python train.py --model="self-supervised image encoder" --crop_scale_min=0.3 --method="vicreg" --hidden_act="elu" --learning_rate=0.0043 --max_steps=4600 --warmup_steps=230 --weight_decay=0.0
Rows from block 10, named by matrix and row number. Rows with one number belong to one channel. Each number is 128 + 32 x the weight over its row's rms, rounded and kept within 0 to 255. All counts start at 0. After the name is the row's rms in percent of the matrix's.
# p10: first pointwise conv (model.blocks.10.p1.0.weight, 256x256x1x1), inputs 128-255
# p20: second pointwise conv (model.blocks.10.p2.0.weight, 256x256x1x1, transposed), outputs 128-255
p10.68 110 [123 107 104  97 112  90 148 137 133 148  79 131 140 122  46 103 142  93 121 101 167 102 104  60  77 148 131 131  82 110 154 155 102 171 106  79 147 125  87  87 140  77 149 108 127 112  91 135 132 112 110 185  67 129 128 133 136 163 136 178 160 113 126 152 118 165 124 188 146 142 131  89 110  89 115 130 190 125 120  96 129 180 119 150 153 149 201 118 107 154 112 148 150 108 148  87 174  77  99 111 129 129 131 131 134  83 134 139 138 108 124 136 105 131  71  89 137 141 112 145 132 139 134 116 146 103 101 143]
p20.68 110 [124 112 166 137 187 161 155 136 136 190 178 130 129 140 129  22 143 146 163 146 157 172  94 159 138  71 145 108 125 169 176 171 153 140  62 104 142 178 132 102 173 136 126 104 125 103 143 152 178  94 108 119 103 142 114 155 163 164 152 134 173 142 134 163 160 124 177 146 111 157 103 154  85 132 160 154 100 154 144 125 116 156 133 112 111 129 116 150 150  60 158 152 148 141 137 146 137 146 186 177 152 161  91  90 180 137 155 160 117 139 108 183 143 136 127 131 138 174 160 177 105 171 116 161 161 125 120  91]
p10.69 099 [152 154 149 150 102 196 103  76 175 106 126 133 110 135 153 140 138 126  92 152 186 128  78  69  58 104  65 183  94 144  81  87 151 111 115 101  72 125 129 151 163 127 107 125 138 103 122  82  99 121  94 153 147  62 119  95 153 134 163 105 159  93  85 160 143 122 123 134 133 144 109 135  86 159 113  85 167 195 138  74 149  96 161  99  96  46 180 132  71 129 146 113 118 163 114  82 116 116 124 140 194  98 112 152 139 128  19 126 126 111  90 119 101 177 107  84  96 150 105 128 133 134 153 153 127 143 121 142]
p20.69 091 [161 134 148 123 136 151 225  91 133  82 162 124 172 172 189 146  87 141 117 169 133 114 183 179  86  93 166 163  98 116 175 160  98 146 108  50 150 146 111  71  86 109 151  86 120 103 156 106 111 113 143 143 149 114 126 114 187 117 147  92  68 144 144 147 144 172 138 147 143 137 201 132 146 116 103 138 144  87 169 135 186 119 108 115 129  81 151 110 128 101  97 160 119 135 112 159 168 115 115 133 152 130 114 178 126 146 129  98  90 140 185 124 143  70 120 109 146 145 114 141 109 174 151 161  94 126 144 179]
p10.70 113 [ 96 142  60 121 100 117 175 117  98 141 117  67 120 119  99 144  82 185 114 135 110 128 160 120 123 131 143 128  48 139 147 102  95 123  83 149 123 126 136 207 137 130 110 172 162 138 179  91 114 213  89 145 144 186 120 169 170 140 123 192 158 131 124 146 122  93  91 113  93 164 161 131 182 118 112  98 108 105 133 126 112  79 121  90  91 104 145 153 161 181 125 144 138 153 120 132 101  19 137 147 105 143 118 126 161 142  64 127 116 133  91 109 128 168 116 127  79  90  74 138  92 201  70 148 110 165 159 139]
p20.70 098 [121 105 163  92 123 117 132  97 115 156 148 113 138 153 138  74  81 110 162 155 110 118 141 159 190 124 171 180 159 138 194  85 136 154 108 139 153 150 119 100 146 134 125  99 151  97 112 172 154 177 126 109 131 141 130 111 118 206 126 113 175 121 138 167 126 153  80 118  60 130 101 159  84  65 211 156 144  91 104 167 142  88 131 141 137 150 137  66 114 114  81 127 165 115  83 157  84 135 136 174  63 143 140 105 130 154 110 147 104  98 148 139 125 161 122 164 153 140 113 142 145 144 100 116 157 100 116 116]
p10.71 114 [147  10 149 159  99  84 181 142  77 197 108 142 167 135 106 136 105 147  89  79 120 144 137 119 123 178 162  72 145  88  99  68 130 128  82 194 148 126 133 134 124 104 145 131  81 186 148 144 124 111  82 169 157 174 137 131 174 170 104 152 123  92 112 139 114 115 139 142 132 104  83  91 168 107 126 102 124  67  62 121 114 113 142 136 120 135 155 152 181 130 102 140 185  91 116 119  81  85 142 149 103 115 107 121 107 163 166 141 119 110  81 162 114  75 151 156 106  86 153  92  95 122 129 112 113 124 112 109]
p20.71 118 [111 125 115  94  86 126  66 111 121  79  52 128  58  98 127 126 161  71  54 142 129 136  97 124 141 134  89 105 151  49  74  60 102 130 121 143  92 103 176  98  99 125  82 132 131 118 103 108 134 133 139 131 178  88  88  30  99 114 125 113 136 174  98  67  85  97 133 153 153 102 113 139 128 137  87  81 128 174 122  90 114 163  90 141  90 190 106 173 160 130 108  86 158 132 152  67  90 100 130 102  96  44 150 135 143  68 157 127 186 149  85  87  89 115 114 121 149 137 104 145 147 107  86  99 119 135  84 110]
p10.72 111 [173 140 116 178 101  92 156  50 108 122 201 148 123 114 132 123 153 139 143 162  72 117  94  95 144 178 121 143 132 122 210 166  75 105 148  84 133 103  73  90 101 117 165  77 116 100 102 129 113 133 128 164 152 113 145 109 151  63 115 124 148  88 163  81 142 116 146 106 170 182 123 139  88 112 147 151 126 122 108 156  78 150 157 159 155 167 118 128 119 126 151  81 111  85 166 107  97 102 135 137  92 126  92 120 144 187 160 157  80  52 157 144 114 162 119 165 127 132 132  50 105 104 119 122 101 115 131  94]
p20.72 112 [139  83 137 140 146 154 137 152 148 165 130  93 160 127 126  74 128  77 142  80 106 147 121 143 146 173 123 117 140 107 142 118 153  81 162 144 107 122 161 144 130 120 102 128 170 120 173 135 119  57 120  94  88  85 110 119 167 138 121 153 138 151 159 110 101  88 118 145 157 103  95 194 133 113 161  94 113 179 102 140 127 135  95  89 130 119 171 181 106 192 122  78 166 164 186 117  98 166 171 122 144 125 114  71 132 145 153 119  89  89 162 115  66 171  96 138 118  64 113 105  74 131 137  95 126 128 106  87]
p10.73 108 [125 140 155 138 122 111 136 147 172 123 111 174 117 137 108 135 125  94  73  74 113 118 140 155 132 138 199 110 149 168 133 154 146 155 145  95 126 123  80  66 136 112 143 128 156 170 139 124 112 125 103 141 149 154 185 118  97 145 170  89 115 108  76 158 119 143 101 133 132  84  48  81 127 115 118 171 129 129 143 123 150 165  91 145 147 133 143 136 163 191  80  65 148 160 117 188  94 145  90  38 118 116 115 115 113 120 144 172 165 156 107 141 105  99 185 131 143 144 149 154 112 115 148 110 157 117 171 155]
p20.73 119 [ 39 137 145 114 136 152 130  95  16 153 126 135 157  85 159 138 131 123 171 127  99 189 138 133 109 142 110  87  92 135 124 159 172  64 111  96  86 184 123 185 118  32 123 126  88 105 139 167 122 122 154 140 101  98 130 106  96  93 142 185  68  61  90 110 110 130 139 109 100  87 120 110 180 130  89 109 135 134  97 110  54  96  27 100 108 140 108 128  87 127 144 113  37 130 154  69 117  25  96 122 121 119 107 137 165 135 111 109 100  69  88 109 110 120 132 125 109 117 123  75 118 115 155 107 123 137 103  97]
p10.75 119 [178 140 225 124 137 133  99 143 121 145 157 138 143 121 150 136 123 102 134  68 147 109  78 158 163 139 143 148 137 108 101  80 110 112 164 145 113 126 155  64 131 117 122 143 102 129 124 135  98 109 115 119  93  72  15 122  76 107 107 136 145 122 156 104 137 165 125 139 196 182 122 119  80 163 198  70 133 102 116  94  96 125 137 153 127 114 189 135 108  75 102 129 114 212 137 134 116 154 118 156  98 125 145 129 140  78 137 140 139 164 112 131 153 153 124 102 164 168 190 153 117 120 120 150 154 142 108 117]
p20.75 121 [172 115 109 141 100 127  68 148 117 104 127  91  82  94 169 181 159  92  34 194  96 104 144 103  94 158   0 134 111  76  92 115  99 204 147 187 143 151 150 102  98 162  51 113 144  85  80 167 162  76 109 117 146 137 106 100 106 105 196 120 160 167 130 119  69 141 104 160 135 166 117 152 123  39 147 144 111 154 133  78 181 144 182 139 153 127 110 114 139 145 103  69 157  79 172 105 123 163 172 118 102 124 117 136 131  44 129  81  85 126  62 145 118 153 146 133 129 101 109 131 101 136  85 140 170 170  99 105]
p10.76 088 [ 95 190 101 137 112 142 109 106 179 125  75  61 146 130 197 159 128 115 124 134 128  92 110 113 136 128 125 128 146  64  98 147  75 109 182  93 150 134  45 106  93  77 127 154  86 113 152 137 159 107 140 166 118 125 107 120 122  15 193 133 139 149 113 106 116 159 151 132 161 159  39  85 105 171  97 138 116 123 121 151 114 167 138 131  94 140  99 182 123 142 164 132 145 151 150  96 131 130 157 108 131 162  17 124  44 122 147 135 118 118 122  95 163 202  92 157 114 206 122 101 138 120 111  89  80 152  90 158]
p20.76 082 [124 147 173 150 115 200  99 145 152 154 164 116 153  85 101 123 134 121 176 136 168 106 152 134 206 144 150 112 128 132 136 142 149  56 140 193  93 170 169 175 173 130 121  89 119 153 121 143 144 115 131 158  68  71 157 127  91 178 145  82 138 141 139  98 106 134 123 138  90 119 108 178 113 172 129 126  91 167  64 127  16  87  75 129 129 155  95 143 140 138 114 141 129 148 160 116  73 176 143 128 132 107 102 123 161 102 146 140 102  59 135 109  75  56  96 133  63 101 125 137 128 175 125 115 139 129 118  91]
p10.78 096 [117  61 144 116  73  99 146 124  74 151 163 141 117 115 134 120 113  89 105 148 159 167 101 119 154 149 156  72  75 139 173 147 118 154  84  87 119 126 117 124 138  82 141  91 133 114 169 126  93 177 148 121  84 100 129 107 129 104 129 149 196 166 130 102 130 126  95 132 121  50  43 113 133 103 230 151 120 118 130 118 149 162 122 111 124 130 137  98 215  45  67 125 139  57 102 110 108 175 103 161 134  92 161 121  71 127 164 150  83 104  78 172 128  62 122 143 103 122 181 111 135  93 147 129 160  66  87 115]
p20.78 091 [129  95 167 120 121 117 100 139 105 118 102 130 104 147 128 132  97 180 105 134 149  91 102 140 138  92  77 138 116 143 131  97  89 111 119 183 112 150 112 124 115 142 128  93 180 122 133 128 136 105 110  86 167 133  90 111 140 114 141 132  96 179 122 123  84 176 146  93 158 146  90 126 144 118 133 143 140 138 158 102 119 127 179 147 146 140 166 155 185 144 103 105 149 203 138  93 144 120 133 141 100 115 146 104 130  99 148 130 150 153 120 122  98 139  93 119 102 134 143 128 101 148  98 146 130 128  94 137]
p10.79 120 [113 168 126 123 191 163 203 103 126 160 101 136 163 164 109 168  87  77 166 108 133 142 105  97 112 110 153 102 131  82  77  73 117 116 141 129 135 211  86 108  86 107 145 138 134 104 149 133 120 135 120 119 152 179 146 126 115  85 100 123 144  95 140 126 115 112  83  63 141  97 173  96 118 157 134 144 169 101 151 127 143  94 135 119 151 114 175 161 116 164 182 142 165 101 135 103 101  94 132  93 100 129  80  87 131 104 142  94 107  66 100 107 183 141 151  70 184 131 102 117 138 117 104 126 104 156 132 125]
p20.79 119 [121 191 103 152 116 150 110 139  88 137 162 133 179 160 157 109 141 118 106  80 113 201 136 168 156  97  74 107  97 161  89  93  57  89 101 130 134 164 178 193 129 117 165 124 141 101 166 139  29 134 124 125  93 108 137 113 154 131 128 111  76 113 133 115  91 174 145 130 117 116 148 151 113 101 138 132 150 189 138 133 136 168 163 101 193 167 154 126 131 137  82 160  78 170 121 123 153 146 112 138 114 161 118 139 151 133 137 124 150 162 102 167  91 103 132 158 112  96 154 100 139 108 107 156 152 125 165 141]
p10.80 098 [ 80  79 178  63 144 112 142 132 147  75  88 113 131 134 114 182 153 168 168 179 131 101 133  65 127  96 146 104 109 190 112 135 103 121 128 119 148 148 100 135 156 113 132 122 113  98 103 146 130 156  64 127 152 134 150 112 148  51 136 110 148  93 151 157 107 122 111 105 122 141 192 124 150 130 137 135 143 102 139 109  70 188 146 139 138  85 176 137  85 163  86 123 161 115 121 176 174 154 126 112 139 122 142  68  99 152  85 164  78 131 135 118  84 100  80 159 118 196 111 173 114 116 195  86  67 160 163 180]
p20.80 097 [123 100 123 158  68 157 125  45 127 110 104 135 131 132 137 164 123 155 124 180 151 101 120  93 163  95 143  86 160 113 155 134 135 150  91 157 101 126 118  90 147  29 122 130  89 105  70 126 129 154 119  83 170 143 127 118 102 123 183 162 117 155 110 107 123  91 153 158 155 161 126 105 178 137  72 122 151 126 158  38 114 101 141 133 102 138  80 100 155  75 144  94 191 143 108 134 150  94 141 112  87 137  83 150 102 147 195 202  92 144  90 148 128 119 110 158  95 122 134  65 118 134 104  81 163 141 148 116]
p10.81 105 [139  99  99 139 129 135 153  85  71  68 129 141  98 126  91 102  70 122 139 122 129 128 159 146 101 101 113 130 105 119 142 170 125 135 143 187 103 110 118 142 107 200 124 128  96 121 136  92  88 121 172 139 160  77 119 119 138  43  21 119 125 100  95 100  86 120  79  76 136 128 150 103 152 148 129  82 142 150 124 120  92 107  82 118 131 111 193 120 147 199 171 145 129  68 120 128  83 108 122  83  93 109 136  94 135 128  98 159 131  67  99 154 100  49 125 135 156 140  50  87 124 132 124 123 143 123 185 146]
p20.81 099 [174  96 145 124 121 104 166 207 118 159 124 153  97 127 143  68 143 159 131 104 154 106 103 118 172 167 157 121 125 124 129  57 125  91 176 156  78 177 115 155 169 144 148  89 147 181 141  93 134  85 130  95 123 137 166 106 111  78 151 138 156  79 135 115 150 156 146 146  85 177 139  94  89 146 150 212  50 194  34 105  73 115 147 111 153 136  92 108 134 135 156 166  96 106 136 138 121 191 108 140 148  69 104 138 103 104 136 157  91 127 131 135 165 130  69  90  99 143 136 136 113 156 104 155 157 138  90 114]
p10.82 101 [139 137 135 130  97 141 122 144 151  90 131  85  94 142 139 113 120 181 127 160 149  50  90 116 151 110 159 106 115 150 118 147 121 127 151  99 135 143  87  82 150  92 138 145 107  58 127  90 121 134 115 119 105 107 114 132 159  51 152 151 150 111 114 106 148 152 123 117 145 142 121  91 140 142 135 116 145 113 114  78 156 156 125 100  74  86 178 150 170 129 129 100 120 139 122 112  97 122  90  21  89 119 103 108  85 127 125 107 122 128 132 138  80 131  93 126 168 144  96 100 147 180 124 178 132 109 130 124]
p20.82 096 [ 74 166 115 147  95 173 114 119  94 146 166 138 144 114 103 148  84 127 184 151 151  96 128 158 199 152 171 115 185 115 150 103 122 100  96  96 138 167 126 139 150  92 129 143  21 162 139 173 110 157 112 163 102 119 155 106 101 156 139 111  64  92 130 109 123 122 128 164 137 116 161 146 113 163 144 122 115 187 127 103 120 143 124 170 143 140  79 135 116 124 120 115 139  77 100 137 116 128 147 128 119  97 112 156 163 127 160 190 164 160 112 161 132 154 138 197 100 104 133  77 145 131 119 155 131 155 125 106]